From a checkpoint of a small audio captioner.
Model: waveform 16khz input, encoder arch transformer, encoder moe expert_choice, decoder layers 8.
Training: soap at rate 0.0014, 6000 steps.
Rows from block 4 of the audio encoder of a small audio captioner, named by matrix and row number. Rows with one number belong to one neuron. Each number is 50 + 10 x the weight over its row's rms, rounded and kept within 0 to 99. All counts start at 0.
After each neuron's rows are labels from the 100 clips, of 14976, where the neuron reaches its highest value: "strongest on" is what is common among them. Only what is clearly more common there than usual is listed. The data: drum patterns on synthesised drum kits. In brackets: how many of the 100.
# fc1: MLP up (encoder.blocks.4.mlp.fc1.weight, 640x160), inputs 80-159
# fc2: MLP down (encoder.blocks.4.mlp.fc2.weight, 160x640, transposed), outputs 80-159

fc1.166:46 37 39 43 43 42 47 45 52 51 41 48 54 55 50 64 49 50 48 35 50 39 49 62 53 41 61 42 63 54 34 51 50 44 37 55 46 54 59 56 34 72 42 45 73 41 47 33 45 49 44 31 47 56 74 50 55 35 47 63 44 60 41 43 43 53 49 46 49 42 41 45 36 42 47 51 61 52 47 46
fc2.166:47 47 75 50 38 57 58 45 44 58 36 31 54 38 55 46 54 53 50 40 43 53 37 61 59 41 53 59 29 52 37 50 43 56 62 47 51 53 25 39 49 46 59 43 44 57 60 49 60 60 53 48 50 39 51 58 74 37 51 36 46 60 58 59 42 39 52 41 53 47 73 42 46 47 37 34 40 47 52 51
strongest on: rimshot (83); open hi-hat (61); half-time (52)

fc1.375:61 34 41 26 31 44 42 68 53 47 54 55 55 44 42 41 45 57 60 40 42 69 44 32 56 36 57 60 48 49 51 47 55 49 47 38 54 51 36 55 66 43 52 41 56 46 40 45 48 36 43 55 55 54 47 57 49 34 65 30 51 41 51 38 51 64 22 51 31 72 42 58 48 71 50 54 38 45 63 34
fc2.375:53 55 49 55 64 49 54 54 41 63 57 55 56 65 62 24 46 47 67 56 48 45 59 64 39 35 51 39 59 42 53 68 52 37 44 52 56 51 41 46 59 48 47 26 49 45 56 52 47 54 44 48 60 44 41 33 52 50 49 54 37 53 55 59 41 63 56 56 64 48 34 51 59 50 38 42 50 34 35 56
strongest on: muffled (low-pass) (63); clipping (33); text has "clipped" (33)

fc1.259:60 41 51 38 33 63 36 59 49 36 48 43 50 60 38 69 53 60 57 35 43 54 28 63 59 37 45 43 52 57 46 63 59 60 40 49 51 52 42 44 52 52 38 39 55 52 58 61 54 61 40 48 40 65 73 40 47 51 55 52 33 63 42 42 60 40 62 39 38 58 44 43 51 42 41 49 60 47 70 42
fc2.259:30 45 54 53 70 43 56 41 55 48 41 52 49 30 56 42 53 48 68 34 54 45 51 46 58 44 64 50 58 52 51 41 15 55 52 46 35 45 55 55 50 65 47 56 61 36 52 47 66 26 49 40 57 53 47 53 57 46 29 49 61 53 54 74 40 58 47 54 58 59 57 35 50 52 47 52 37 49 44 31
strongest on: snare (94); four on the floor (31); pink noise (30)

fc1.606:51 34 70 57 60 49 37 52 47 67 51 58 47 35 37 66 53 53 47 51 59 39 51 43 49 54 60 62 46 61 45 41 45 65 40 43 48 45 50 46 54 30 55 56 44 50 45 49 37 43 62 62 44 58 34 52 50 63 44 43 53 40 45 59 63 44 37 52 68 71 57 44 60 40 50 36 47 42 56 37
fc2.606:43 48 40 50 56 41 62 51 44 27 43 31 67 48 46 31 40 66 53 38 52 63 55 70 50 62 37 33 42 42 45 59 35 57 58 51 49 39 69 53 52 75 56 42 61 65 52 49 53 64 63 38 45 38 55 46 56 48 57 55 59 57 56 53 60 49 58 56 56 45 61 52 31 55 38 52 35 47 69 50
strongest on: ride cymbal (79)

fc1.48:30 50 59 45 54 35 56 31 51 53 46 49 36 59 41 49 42 48 32 49 54 66 47 52 54 60 57 42 39 58 50 44 61 67 60 55 60 53 55 44 33 53 43 61 52 65 43 36 42 34 58 45 30 31 53 40 45 64 43 55 55 56 43 55 36 62 62 41 56 57 50 38 63 46 43 42 48 54 40 37
fc2.48:53 48 70 64 45 58 52 71 54 40 48 52 48 64 65 24 49 60 54 54 59 57 43 60 51 44 51 55 46 52 26 52 58 53 54 55 51 35 45 46 59 44 53 52 57 57 47 50 56 65 43 49 68 53 56 75 59 42 44 52 53 44 59 50 47 45 46 56 59 37 49 46 27 19 34 46 51 45 47 32
strongest on: cowbell (58); bossa nova (27)

fc1.630:71 35 55 50 65 56 43 55 60 49 35 48 61 52 64 43 53 37 45 53 44 34 37 53 46 51 61 46 46 58 64 57 58 44 42 50 49 44 54 53 52 45 51 44 50 40 52 58 69 48 50 40 44 56 45 70 44 53 45 35 47 49 69 48 70 64 51 37 62 49 55 53 54 62 53 55 66 68 62 57
fc2.630:52 64 34 59 41 45 72 51 40 60 65 38 39 56 37 65 44 74 54 53 61 67 68 57 39 38 40 61 46 32 42 52 41 48 55 37 42 61 34 44 49 49 55 54 47 56 50 46 47 42 48 62 66 39 42 33 50 40 65 53 56 41 47 28 35 37 59 50 36 41 36 56 47 39 52 52 54 42 54 51
strongest on: low tom (73)

fc1.494:43 58 33 51 54 57 46 46 62 47 54 42 48 48 49 62 55 47 58 45 48 53 44 44 57 49 61 60 57 54 54 45 63 46 71 40 51 53 26 38 45 59 58 45 37 53 45 54 58 39 57 36 40 52 48 70 35 47 66 40 44 36 46 63 21 35 62 74 67 45 47 53 47 30 59 53 83 65 54 48
fc2.494:38 45 55 51 40 51 53 55 40 52 42 49 62 25 40 24 59 51 53 53 66 76 54 64 51 57 31 79 48 54 37 45 53 36 67 61 50 49 53 31 55 54 57 66 74 60 64 32 45 67 50 49 45 58 59 48 59 41 51 58 45 41 52 50 40 56 56 44 53 57 52 61 51 50 60 55 51 64 57 64
strongest on: cowbell (100)

fc1.370:50 37 58 60 50 28 53 52 60 45 51 60 40 38 43 60 33 52 49 47 52 53 51 45 49 46 52 63 49 61 44 76 57 50 57 65 52 37 56 66 61 44 61 67 61 74 49 42 57 52 40 54 57 44 52 38 47 34 80 56 52 43 55 59 38 50 53 61 50 56 48 47 37 62 49 44 63 44 41 47
fc2.370:62 69 51 42 61 60 40 50 53 35 56 49 62 59 57 34 55 57 31 52 45 43 60 37 51 44 63 47 54 50 51 35 58 59 52 30 43 71 49 42 50 43 60 27 47 39 61 51 42 53 63 54 44 64 45 61 42 63 30 56 53 50 68 45 55 46 53 48 47 34 43 47 38 54 42 65 54 50 53 54
strongest on: reverberation (96); text has "room" (96); text has "reverberant" (96); snare (86)

fc1.151:62 44 53 37 56 42 55 68 54 58 46 41 58 50 37 57 28 44 62 49 45 42 68 54 63 47 34 49 55 33 54 37 76 52 45 43 42 56 46 48 58 41 62 47 58 42 64 56 44 50 41 47 58 39 46 42 45 55 39 38 54 46 42 40 46 50 68 51 46 40 45 68 48 38 44 59 55 45 50 64
fc2.151:56 70 53 53 38 48 50 44 47 30 61 50 44 45 50 59 69 58 66 38 60 33 35 48 47 50 54 57 57 61 45 59 43 68 53 42 60 58 58 68 45 52 44 52 33 53 39 47 56 50 52 49 49 61 33 69 49 49 50 66 43 52 51 42 57 35 47 59 46 43 37 61 48 58 61 55 24 36 62 54
strongest on: closed hi-hat (89); high tom (42); pink noise (33)

fc1.162:50 66 54 54 52 61 56 42 53 89 53 58 49 36 38 52 42 44 44 49 36 50 48 52 53 67 60 34 56 56 51 43 51 33 46 37 53 59 55 46 40 53 35 64 46 41 31 59 58 55 47 60 56 50 55 37 27 62 50 61 52 51 45 46 43 45 37 48 50 34 56 57 49 42 53 50 56 48 51 69
fc2.162:69 47 41 36 54 35 39 25 38 48 46 52 46 52 56 69 67 49 58 48 50 39 49 39 53 42 32 52 51 69 49 55 48 48 59 65 44 42 34 57 37 41 64 35 38 56 56 49 21 44 46 42 51 49 56 51 58 47 44 35 54 44 47 54 47 59 48 46 39 54 49 60 54 68 42 62 36 63 69 59
strongest on: low tom (85)

fc1.508:40 50 51 83 60 61 56 47 52 54 57 50 49 50 51 42 50 56 46 47 55 38 59 56 51 31 63 57 64 45 42 50 38 64 42 44 66 51 48 46 50 69 54 23 47 53 52 53 24 45 81 61 55 45 42 61 59 52 44 35 43 72 45 58 55 51 46 52 61 57 48 49 60 43 61 41 23 55 59 41
fc2.508:56 54 51 33 53 42 58 46 54 41 44 35 52 51 41 52 39 47 42 44 44 79 35 47 50 64 54 19 32 50 43 38 55 43 71 45 44 43 48 67 62 52 56 69 60 47 42 43 64 42 46 40 46 51 47 33 60 34 54 64 60 39 48 54 53 55 58 45 40 61 53 34 43 46 46 51 61 45 57 50
strongest on: snare (90); reverberation (67); text has "room" (67); text has "reverberant" (67)

fc1.150:60 37 53 34 52 44 47 78 53 44 55 69 59 43 37 42 47 59 50 37 44 49 36 50 54 32 44 67 44 44 52 41 49 54 42 40 40 65 46 55 48 44 50 36 68 38 54 43 47 57 49 57 60 52 48 48 28 35 48 39 59 42 43 34 57 59 48 39 46 38 51 60 60 58 47 66 36 57 60 38
fc2.150:47 50 61 58 57 49 58 45 49 73 45 41 55 58 59 39 48 56 69 55 51 44 46 58 41 40 60 41 51 41 48 65 48 48 57 55 63 52 37 46 40 55 50 26 47 54 52 59 47 50 48 47 51 52 48 43 64 51 61 46 39 54 56 48 43 62 45 50 61 50 45 48 37 60 37 39 45 28 44 56
strongest on: muffled (low-pass) (55); clipping (38); text has "clipped" (38); four on the floor (35)

fc1.78:39 37 52 70 44 34 55 34 35 45 46 77 45 37 45 62 57 51 32 55 38 64 51 44 45 51 51 55 61 46 61 39 48 57 53 56 54 46 48 40 52 73 64 67 64 53 47 65 57 43 51 51 51 58 61 28 52 62 47 56 45 52 52 49 53 56 50 59 55 51 58 65 50 49 21 56 34 52 55 48
fc2.78:60 44 44 51 61 48 42 54 49 39 56 36 57 59 55 57 44 53 40 55 56 45 49 48 52 60 49 36 33 53 43 37 48 55 41 44 43 54 64 64 47 39 77 53 42 50 45 42 49 56 45 55 60 48 40 75 51 45 53 55 51 51 43 46 24 66 60 44 53 55 46 58 31 34 63 50 42 58 45 66
strongest on: ride cymbal (100); reverberation (62); text has "reverberant" (62); text has "room" (62)

fc1.407:49 46 55 53 55 69 40 51 49 54 59 48 41 36 35 65 41 55 57 57 49 55 67 54 42 50 28 45 67 62 58 47 57 50 46 55 56 56 43 48 41 38 43 57 26 52 29 70 37 51 66 43 49 51 48 60 39 50 56 25 74 46 33 68 48 53 50 43 65 78 64 47 69 53 44 45 49 30 56 40
fc2.407:60 56 57 46 48 48 54 64 47 46 44 44 46 51 50 71 62 53 47 43 44 35 36 74 59 71 48 50 48 55 32 58 54 53 55 52 47 37 52 56 52 61 51 44 61 30 52 32 47 63 35 49 40 51 59 44 47 64 39 68 49 59 64 46 44 42 45 49 62 33 46 47 30 50 55 74 48 52 59 42
strongest on: reverberation (99); text has "room" (99); text has "reverberant" (99); clap (57)

fc1.346:61 49 44 30 51 45 75 52 36 48 45 44 39 50 61 58 58 40 50 58 45 53 42 48 54 31 39 40 65 53 54 46 73 45 70 31 54 59 31 49 53 58 34 55 41 51 37 36 53 57 48 39 51 49 53 54 57 45 54 11 44 44 30 41 39 40 67 42 57 52 41 40 69 44 40 51 63 59 61 44
fc2.346:47 43 47 60 37 55 58 64 52 29 71 48 62 43 55 29 56 66 71 57 77 56 55 51 45 39 52 62 45 57 27 67 53 45 72 65 37 56 55 44 35 52 40 52 65 51 45 43 75 47 58 50 47 48 38 48 41 49 33 55 52 56 59 53 45 34 43 56 58 45 44 55 30 43 57 52 57 51 34 33
strongest on: cowbell (99)

fc1.345:39 40 41 47 51 43 62 47 44 44 46 50 48 47 47 50 55 44 36 70 55 46 55 53 53 40 74 54 52 46 39 69 73 55 90 49 56 43 45 66 50 53 47 48 37 55 37 45 35 60 36 42 63 53 52 61 53 63 53 37 52 36 52 54 33 47 53 61 50 58 41 39 60 32 46 52 72 48 48 42
fc2.345:51 52 42 45 37 50 39 56 43 41 68 63 58 50 52 34 44 51 58 63 65 61 50 66 35 37 36 61 58 71 31 49 65 34 66 49 37 56 33 37 34 46 47 61 60 42 39 42 57 55 53 54 42 61 34 53 38 52 31 63 44 58 50 37 50 51 46 53 55 51 34 63 41 39 53 57 48 83 45 39
strongest on: cowbell (100)

fc1.621:43 48 36 59 62 42 61 54 67 49 27 56 46 59 60 42 40 43 46 44 54 54 38 61 57 55 65 48 48 55 44 52 49 56 52 59 55 54 49 56 57 42 53 63 55 51 37 42 64 58 25 59 44 45 62 44 43 50 67 65 48 30 59 47 51 49 63 56 71 51 56 42 57 58 52 35 63 67 59 39
fc2.621:59 46 60 49 35 51 45 54 41 58 66 55 36 51 50 56 67 63 54 60 44 51 65 32 50 50 48 57 59 53 51 44 54 46 58 39 50 54 43 45 44 37 65 44 55 60 60 54 32 41 73 48 60 66 37 51 60 63 34 45 53 55 64 52 53 62 40 52 45 47 53 52 37 50 44 71 52 37 44 73
strongest on: ride cymbal (45); low tom (32)

fc1.584:41 59 35 81 69 54 63 57 59 63 52 61 47 55 38 42 57 52 31 49 39 34 46 67 60 51 82 65 54 54 50 47 54 49 55 54 59 54 51 55 44 62 59 47 43 53 48 38 53 44 51 75 51 38 39 56 66 59 59 53 49 62 58 75 46 37 46 56 54 37 44 67 45 53 48 46 28 66 51 33
fc2.584:40 46 62 37 29 42 52 55 64 41 46 62 65 43 54 56 54 54 63 53 50 61 53 39 51 56 44 28 53 37 53 43 52 53 58 45 44 49 55 51 52 41 43 66 68 68 60 54 43 56 61 41 39 78 68 37 46 52 44 53 42 28 59 35 59 69 45 45 45 46 60 34 56 58 54 55 69 39 64 74
strongest on: ride cymbal (63); low tom (49)

fc1.425:43 45 69 46 57 58 38 60 64 52 67 57 51 47 59 70 57 60 63 43 43 58 59 59 38 52 54 67 62 48 53 61 46 62 55 34 40 46 47 58 51 49 50 39 56 37 50 63 57 38 56 51 39 67 75 51 53 43 57 38 49 44 29 32 51 55 39 19 30 26 64 43 49 48 50 66 51 55 49 58
fc2.425:47 50 39 57 60 55 64 61 51 64 46 39 61 43 51 48 56 70 54 33 51 56 63 68 65 67 55 44 42 63 50 49 62 44 32 69 45 49 41 54 67 64 55 46 42 52 63 49 51 53 48 59 44 27 46 49 61 61 46 47 46 52 70 52 55 46 49 40 57 56 53 46 41 51 71 62 45 44 72 50
strongest on: low tom (46)

fc1.329:43 44 10 38 32 62 50 43 51 39 40 42 49 53 69 47 51 53 62 54 56 60 49 45 51 35 55 54 66 47 47 55 69 45 53 37 48 43 42 65 55 49 47 60 49 52 49 41 60 36 34 49 44 50 61 48 71 52 50 46 58 58 16 50 35 60 44 50 44 58 59 48 49 44 50 44 56 40 59 44
fc2.329:47 40 57 61 75 39 51 70 45 49 83 51 42 54 51 41 44 64 65 52 43 62 39 70 36 57 46 54 42 46 42 44 54 32 52 63 53 40 28 45 58 47 42 26 49 49 44 48 55 53 53 44 55 55 39 45 38 61 43 45 37 44 62 46 68 50 42 46 36 51 49 58 46 53 43 62 46 47 44 55
strongest on: muffled (low-pass) (61)

fc1.560:51 45 48 49 42 54 59 49 37 42 50 43 59 47 65 57 27 63 44 54 49 40 49 47 67 41 28 37 74 41 50 39 54 56 50 51 69 57 28 45 48 47 75 39 61 37 73 58 46 68 48 47 50 63 48 45 32 60 43 45 58 32 60 40 50 37 56 56 55 57 51 54 64 42 49 67 48 52 46 61
fc2.560:68 50 62 49 47 51 52 60 47 52 52 46 43 60 48 53 67 41 54 41 55 51 66 61 68 52 38 49 59 49 41 48 50 57 62 49 47 64 70 52 51 46 56 55 48 55 48 40 61 37 43 43 46 58 42 58 49 30 56 52 28 51 37 63 59 35 48 54 57 54 37 64 50 41 64 66 34 41 58 45
strongest on: closed hi-hat (72); clipping (33); text has "clipped" (33); pink noise (30)

fc1.235:53 32 47 51 35 30 56 43 49 65 45 50 69 48 52 51 47 49 37 50 42 32 50 31 50 63 42 40 50 39 38 59 45 20 70 61 53 39 59 70 45 44 57 43 46 63 55 50 33 48 30 54 57 56 49 54 41 43 51 43 48 62 52 44 39 49 48 62 49 49 42 38 39 56 63 58 44 43 55 60
fc2.235:49 73 55 45 65 58 57 51 28 32 60 47 52 53 51 44 43 46 47 49 48 51 57 49 42 23 43 39 41 50 57 40 41 55 49 42 31 66 48 49 51 40 54 53 58 65 45 49 62 45 54 39 55 33 21 54 39 52 62 53 44 42 37 34 52 58 53 41 47 51 41 46 52 44 31 42 51 60 53 53
strongest on: muffled (low-pass) (29)

fc1.101:33 54 60 64 48 58 56 44 61 61 63 42 56 51 44 47 56 47 53 39 48 49 59 54 50 65 72 51 50 37 45 49 49 37 63 35 49 58 60 41 52 72 46 43 35 50 40 40 49 49 44 62 46 34 40 45 47 74 49 51 54 51 39 75 61 51 33 39 50 41 41 53 38 55 55 45 33 58 66 53
fc2.101:59 68 38 41 78 36 35 36 47 43 46 55 34 42 67 63 54 47 44 39 44 68 43 48 52 38 28 52 35 60 71 51 40 65 47 49 52 44 29 49 43 47 40 60 55 52 53 55 47 25 42 49 50 53 49 43 44 40 40 49 54 39 53 36 51 63 46 58 27 56 56 41 60 55 50 40 64 31 64 46
strongest on: low tom (94)

fc1.402:51 64 68 48 42 45 29 39 59 49 42 49 66 51 48 64 31 53 58 49 56 42 58 49 58 46 48 40 65 36 60 30 28 48 50 45 41 52 57 57 57 58 61 41 46 55 43 39 45 54 49 57 60 43 33 39 34 42 56 43 56 40 66 37 49 32 58 51 50 49 47 58 51 59 70 45 39 71 68 48
fc2.402:47 54 45 31 45 47 51 48 38 41 50 55 47 54 65 58 49 42 42 57 30 67 69 55 45 27 33 39 52 47 52 49 60 48 65 59 68 48 57 58 45 42 66 42 42 44 65 75 50 41 71 38 64 51 39 52 49 38 47 46 31 40 39 54 54 47 45 49 27 54 32 59 53 55 45 41 54 54 49 59
strongest on: closed hi-hat (93); quiet level (89)

fc1.264:47 64 50 48 57 51 45 67 46 38 48 49 62 56 32 58 35 60 61 57 51 50 60 49 49 31 58 65 54 49 52 44 61 59 57 45 45 56 47 51 61 31 44 40 72 48 50 63 41 67 56 41 48 43 30 28 50 43 55 37 60 52 56 40 42 45 80 56 66 47 55 76 49 47 53 62 57 50 55 46
fc2.264:62 53 53 52 44 46 59 49 61 51 58 59 44 34 40 70 57 45 69 30 35 35 37 51 41 54 60 71 48 49 58 55 43 70 53 45 49 51 65 52 44 61 53 50 43 42 38 58 45 43 54 57 50 74 45 46 47 53 53 67 50 48 68 48 69 42 31 67 51 34 46 44 42 63 33 57 26 32 70 47
strongest on: snare (100); reverberation (68); text has "reverberant" (68); text has "room" (68)

fc1.244:68 52 32 30 43 53 46 45 64 38 52 58 47 52 62 64 60 47 53 44 49 42 50 42 48 31 46 49 38 68 57 45 60 48 53 36 62 43 34 56 70 45 45 37 48 51 59 38 49 58 60 47 46 41 53 25 58 44 41 55 45 53 65 45 42 66 49 43 49 50 48 58 55 35 52 42 39 62 53 61
fc2.244:39 37 64 67 51 46 50 63 44 58 51 37 63 49 43 48 51 68 43 66 44 52 52 59 60 67 58 48 61 39 60 44 44 56 45 63 48 55 78 55 39 57 63 54 60 45 48 59 51 42 48 53 53 55 37 73 47 45 56 50 42 40 39 47 58 33 45 55 51 54 53 52 45 65 37 58 51 38 56 54
strongest on: reverberation (71); text has "reverberant" (71); ride cymbal (57); low tom (50)

fc1.313:37 39 52 47 49 47 53 52 54 45 42 49 52 37 42 94 47 53 59 54 48 33 44 53 54 49 43 43 43 47 40 49 52 48 49 47 37 53 50 57 58 67 59 55 66 52 43 53 43 47 55 49 64 50 54 64 42 41 45 43 46 55 45 41 60 40 61 59 52 36 49 53 55 55 58 35 55 68 63 55
fc2.313:54 70 66 43 50 43 49 62 38 41 57 45 59 51 52 51 33 50 53 38 36 46 64 65 45 35 42 53 47 54 43 46 48 55 59 51 54 57 36 52 50 50 55 39 39 54 62 51 46 57 60 46 64 50 48 49 54 44 43 40 32 47 54 66 54 42 31 48 48 59 51 57 50 64 36 43 34 44 61 67
strongest on: rimshot (95); closed hi-hat (86); quiet level (72)

fc1.171:48 55 54 62 59 55 57 51 64 53 45 60 47 60 53 36 50 43 37 52 50 30 40 52 49 62 53 53 50 45 35 41 39 54 54 32 61 51 55 45 50 72 56 45 58 49 34 46 47 47 72 58 55 37 41 51 58 59 50 50 50 55 51 60 62 51 48 30 60 23 58 57 55 42 54 53 39 52 63 23
fc2.171:36 30 60 48 60 32 53 44 52 51 50 40 44 33 52 40 48 57 34 52 53 62 40 32 54 60 72 36 49 28 55 41 70 59 46 60 45 50 47 49 49 28 33 51 60 54 57 44 55 50 38 61 31 56 37 42 60 46 47 66 49 36 60 45 44 63 73 58 38 65 38 35 43 46 59 49 46 47 56 63
strongest on: closed hi-hat (64); clap (50); muffled (low-pass) (36)

fc1.210:52 50 50 54 44 72 43 46 48 71 53 41 54 48 60 58 47 36 35 39 39 38 56 48 50 49 70 48 53 54 44 46 56 45 58 31 42 55 41 61 44 63 47 51 54 52 46 39 46 53 60 50 25 36 43 50 60 49 61 42 52 55 56 62 51 59 28 46 52 41 33 42 65 65 50 59 34 58 62 46
fc2.210:52 47 56 62 66 44 66 45 57 24 59 53 49 59 41 42 63 52 54 57 72 60 32 47 48 37 28 47 33 40 61 54 44 49 55 58 53 44 49 27 60 38 46 58 54 49 41 55 54 46 38 60 69 63 44 43 48 45 41 38 47 31 43 37 52 42 49 51 38 42 49 43 32 53 65 40 82 51 50 45
strongest on: ride cymbal (60); low tom (51); clipping (39); text has "clipped" (39)

fc1.547:49 44 61 45 26 62 64 52 54 53 50 60 54 52 45 53 59 48 51 55 56 51 42 56 68 56 47 42 53 67 43 55 43 48 52 59 36 54 46 52 54 71 50 42 42 72 54 64 53 61 53 60 50 47 37 48 53 61 53 30 43 28 56 49 69 50 45 57 46 67 49 50 55 41 70 54 38 40 45 53
fc2.547:50 49 48 34 61 44 33 50 55 54 20 51 63 41 53 59 34 47 66 51 60 65 59 57 36 53 51 51 51 34 50 45 61 58 43 41 60 59 49 54 34 33 46 56 58 41 51 32 46 45 56 58 45 39 58 40 51 43 51 52 63 66 49 63 50 40 47 46 45 49 49 40 65 56 52 41 53 64 63 41
strongest on: muffled (low-pass) (44)

fc1.158:42 46 50 65 37 50 35 44 50 31 48 44 54 46 46 66 42 39 50 44 42 59 52 37 72 62 51 51 36 60 44 43 62 66 58 48 40 41 51 49 45 72 49 64 39 44 53 60 50 47 53 38 52 42 37 53 55 57 42 36 57 41 69 47 50 44 38 37 48 61 45 52 59 45 59 51 29 46 58 41
fc2.158:45 54 48 48 65 49 45 34 41 57 49 51 43 68 72 68 61 30 62 52 53 49 47 65 43 51 40 38 56 43 39 40 61 49 49 50 61 43 66 59 24 58 56 33 62 38 49 40 47 59 58 57 57 39 50 46 55 59 56 46 67 48 50 47 35 48 55 56 51 73 45 55 42 54 39 28 40 47 57 54
strongest on: closed hi-hat (67); mains hum (37); pattern: one drop (30)

fc1.47:40 46 56 26 39 49 31 34 56 41 55 63 42 55 36 44 30 40 44 47 50 33 49 49 37 54 52 47 49 73 39 52 57 50 45 51 62 39 48 56 62 43 34 53 46 57 46 44 41 46 70 46 52 38 37 38 49 37 49 39 55 56 37 57 47 35 58 50 51 55 52 48 39 51 53 66 60 46 58 38
fc2.47:42 37 47 40 50 47 40 56 53 49 40 34 33 34 45 70 47 51 44 35 57 49 41 39 53 61 47 48 54 43 50 56 71 58 37 21 41 59 30 50 45 52 43 60 41 53 53 52 39 39 44 58 51 55 49 29 46 43 31 39 62 50 45 27 53 38 45 55 47 40 44 33 50 55 68 73 45 55 94 47
strongest on: muffled (low-pass) (97); open hi-hat (61)

fc1.595:27 44 55 51 49 45 56 63 47 53 41 49 63 67 45 52 56 40 48 38 65 58 46 42 40 51 51 42 66 50 50 49 33 61 51 61 67 57 47 45 62 54 52 34 55 49 62 46 51 50 48 35 60 45 52 33 30 68 42 50 59 44 49 56 52 61 55 39 40 42 50 48 60 41 62 39 63 42 58 71
fc2.595:60 63 45 51 67 47 38 35 38 55 51 41 41 43 65 57 32 47 47 46 35 47 57 50 72 44 39 41 44 48 40 38 69 33 46 46 42 53 30 59 65 41 55 54 52 43 48 60 53 32 51 42 34 41 46 64 60 30 55 55 44 57 48 38 53 39 33 60 45 56 37 61 37 37 45 54 48 46 54 41
strongest on: low tom (47)

fc1.422:51 51 29 48 40 58 47 65 65 58 62 59 49 53 55 53 42 50 55 43 32 53 44 60 50 57 64 52 58 42 37 60 63 58 59 56 39 56 50 46 42 43 43 74 45 52 43 59 50 56 31 64 56 37 60 38 46 23 69 71 51 34 53 53 53 47 53 65 41 73 54 48 37 39 49 57 53 45 60 39
fc2.422:35 46 64 53 47 23 44 58 57 53 49 66 64 52 42 39 45 60 34 43 50 54 77 32 56 51 66 44 50 58 57 40 53 41 37 50 53 44 46 54 63 36 54 30 55 53 59 55 41 41 64 55 46 58 48 61 34 78 34 39 54 63 56 54 43 65 48 37 44 32 50 33 54 59 51 55 46 56 44 40
strongest on: snare (93); reverberation (67); bossa nova (33)

fc1.207:44 42 35 36 46 56 57 46 55 40 53 49 46 51 51 63 52 56 43 45 34 56 56 69 64 37 58 37 48 52 39 59 46 62 43 56 51 51 58 50 26 65 36 62 62 42 47 33 40 50 42 29 45 42 98 47 55 46 41 61 50 53 43 50 53 54 59 41 52 43 41 48 46 47 62 66 58 58 43 59
fc2.207:47 55 79 52 46 55 61 50 42 50 43 47 44 56 50 44 49 47 43 37 41 46 48 61 50 38 48 65 35 60 41 51 31 48 59 64 59 53 31 58 56 49 56 50 51 60 44 51 52 54 60 39 57 45 57 85 60 40 54 49 43 56 61 69 44 56 44 44 61 57 66 69 34 33 30 47 42 55 44 43
strongest on: rimshot (77)

fc1.554:58 57 51 34 48 55 55 37 50 54 64 50 47 46 58 58 48 59 50 49 56 38 51 47 60 40 47 54 50 49 55 54 66 44 59 55 64 44 61 47 56 50 48 28 30 59 37 49 50 52 50 56 30 45 44 46 81 45 55 52 63 63 52 67 35 35 48 70 38 52 63 66 31 49 71 57 33 53 56 27
fc2.554:48 44 54 57 50 49 49 65 63 45 42 48 52 51 40 51 57 49 56 45 41 64 39 58 43 54 47 52 51 52 53 44 35 43 45 57 43 51 54 57 29 41 58 75 75 41 65 53 46 41 48 49 65 58 43 53 28 57 52 54 46 33 38 44 70 56 48 32 57 40 48 44 67 49 31 54 61 57 47 75
strongest on: ride cymbal (88); reverberation (64); text has "reverberant" (64); text has "room" (64)

fc1.429:44 44 45 44 53 40 51 32 69 60 47 54 47 53 28 58 51 57 52 39 64 55 46 31 52 56 49 54 41 54 43 43 55 56 69 31 39 48 55 41 46 76 56 43 51 51 28 66 46 51 58 59 57 57 46 56 64 52 59 44 62 47 44 70 69 45 38 35 54 41 51 53 75 51 58 39 07 51 53 39
fc2.429:37 33 53 30 45 39 42 53 36 18 50 38 68 33 58 46 33 51 42 60 50 52 48 53 45 65 59 53 42 36 38 45 52 61 35 43 37 54 49 59 34 39 58 43 41 67 67 45 52 60 54 63 34 28 46 36 56 51 54 50 43 48 59 45 45 40 45 55 48 50 52 35 39 32 44 54 50 55 69 53
strongest on: muffled (low-pass) (41)

fc1.393:59 54 75 47 33 51 40 48 62 32 66 41 47 50 54 50 41 45 63 48 55 70 49 28 55 46 26 68 62 57 52 49 54 45 45 35 54 50 43 64 63 48 54 54 71 54 41 54 53 48 44 49 53 51 38 57 62 50 45 46 58 40 40 36 59 50 51 44 38 51 48 54 58 51 49 53 50 57 43 37
fc2.393:42 60 40 34 65 42 49 59 50 57 44 61 54 54 44 31 53 54 53 56 45 38 65 69 42 39 75 42 50 30 54 45 51 42 42 45 45 60 37 43 42 41 57 33 38 52 64 53 52 48 39 52 43 45 45 35 36 63 53 44 41 50 60 34 52 58 56 56 47 47 24 40 48 52 33 49 26 39 77 47
strongest on: rimshot (84); march (54); clipping (38); text has "clipped" (38)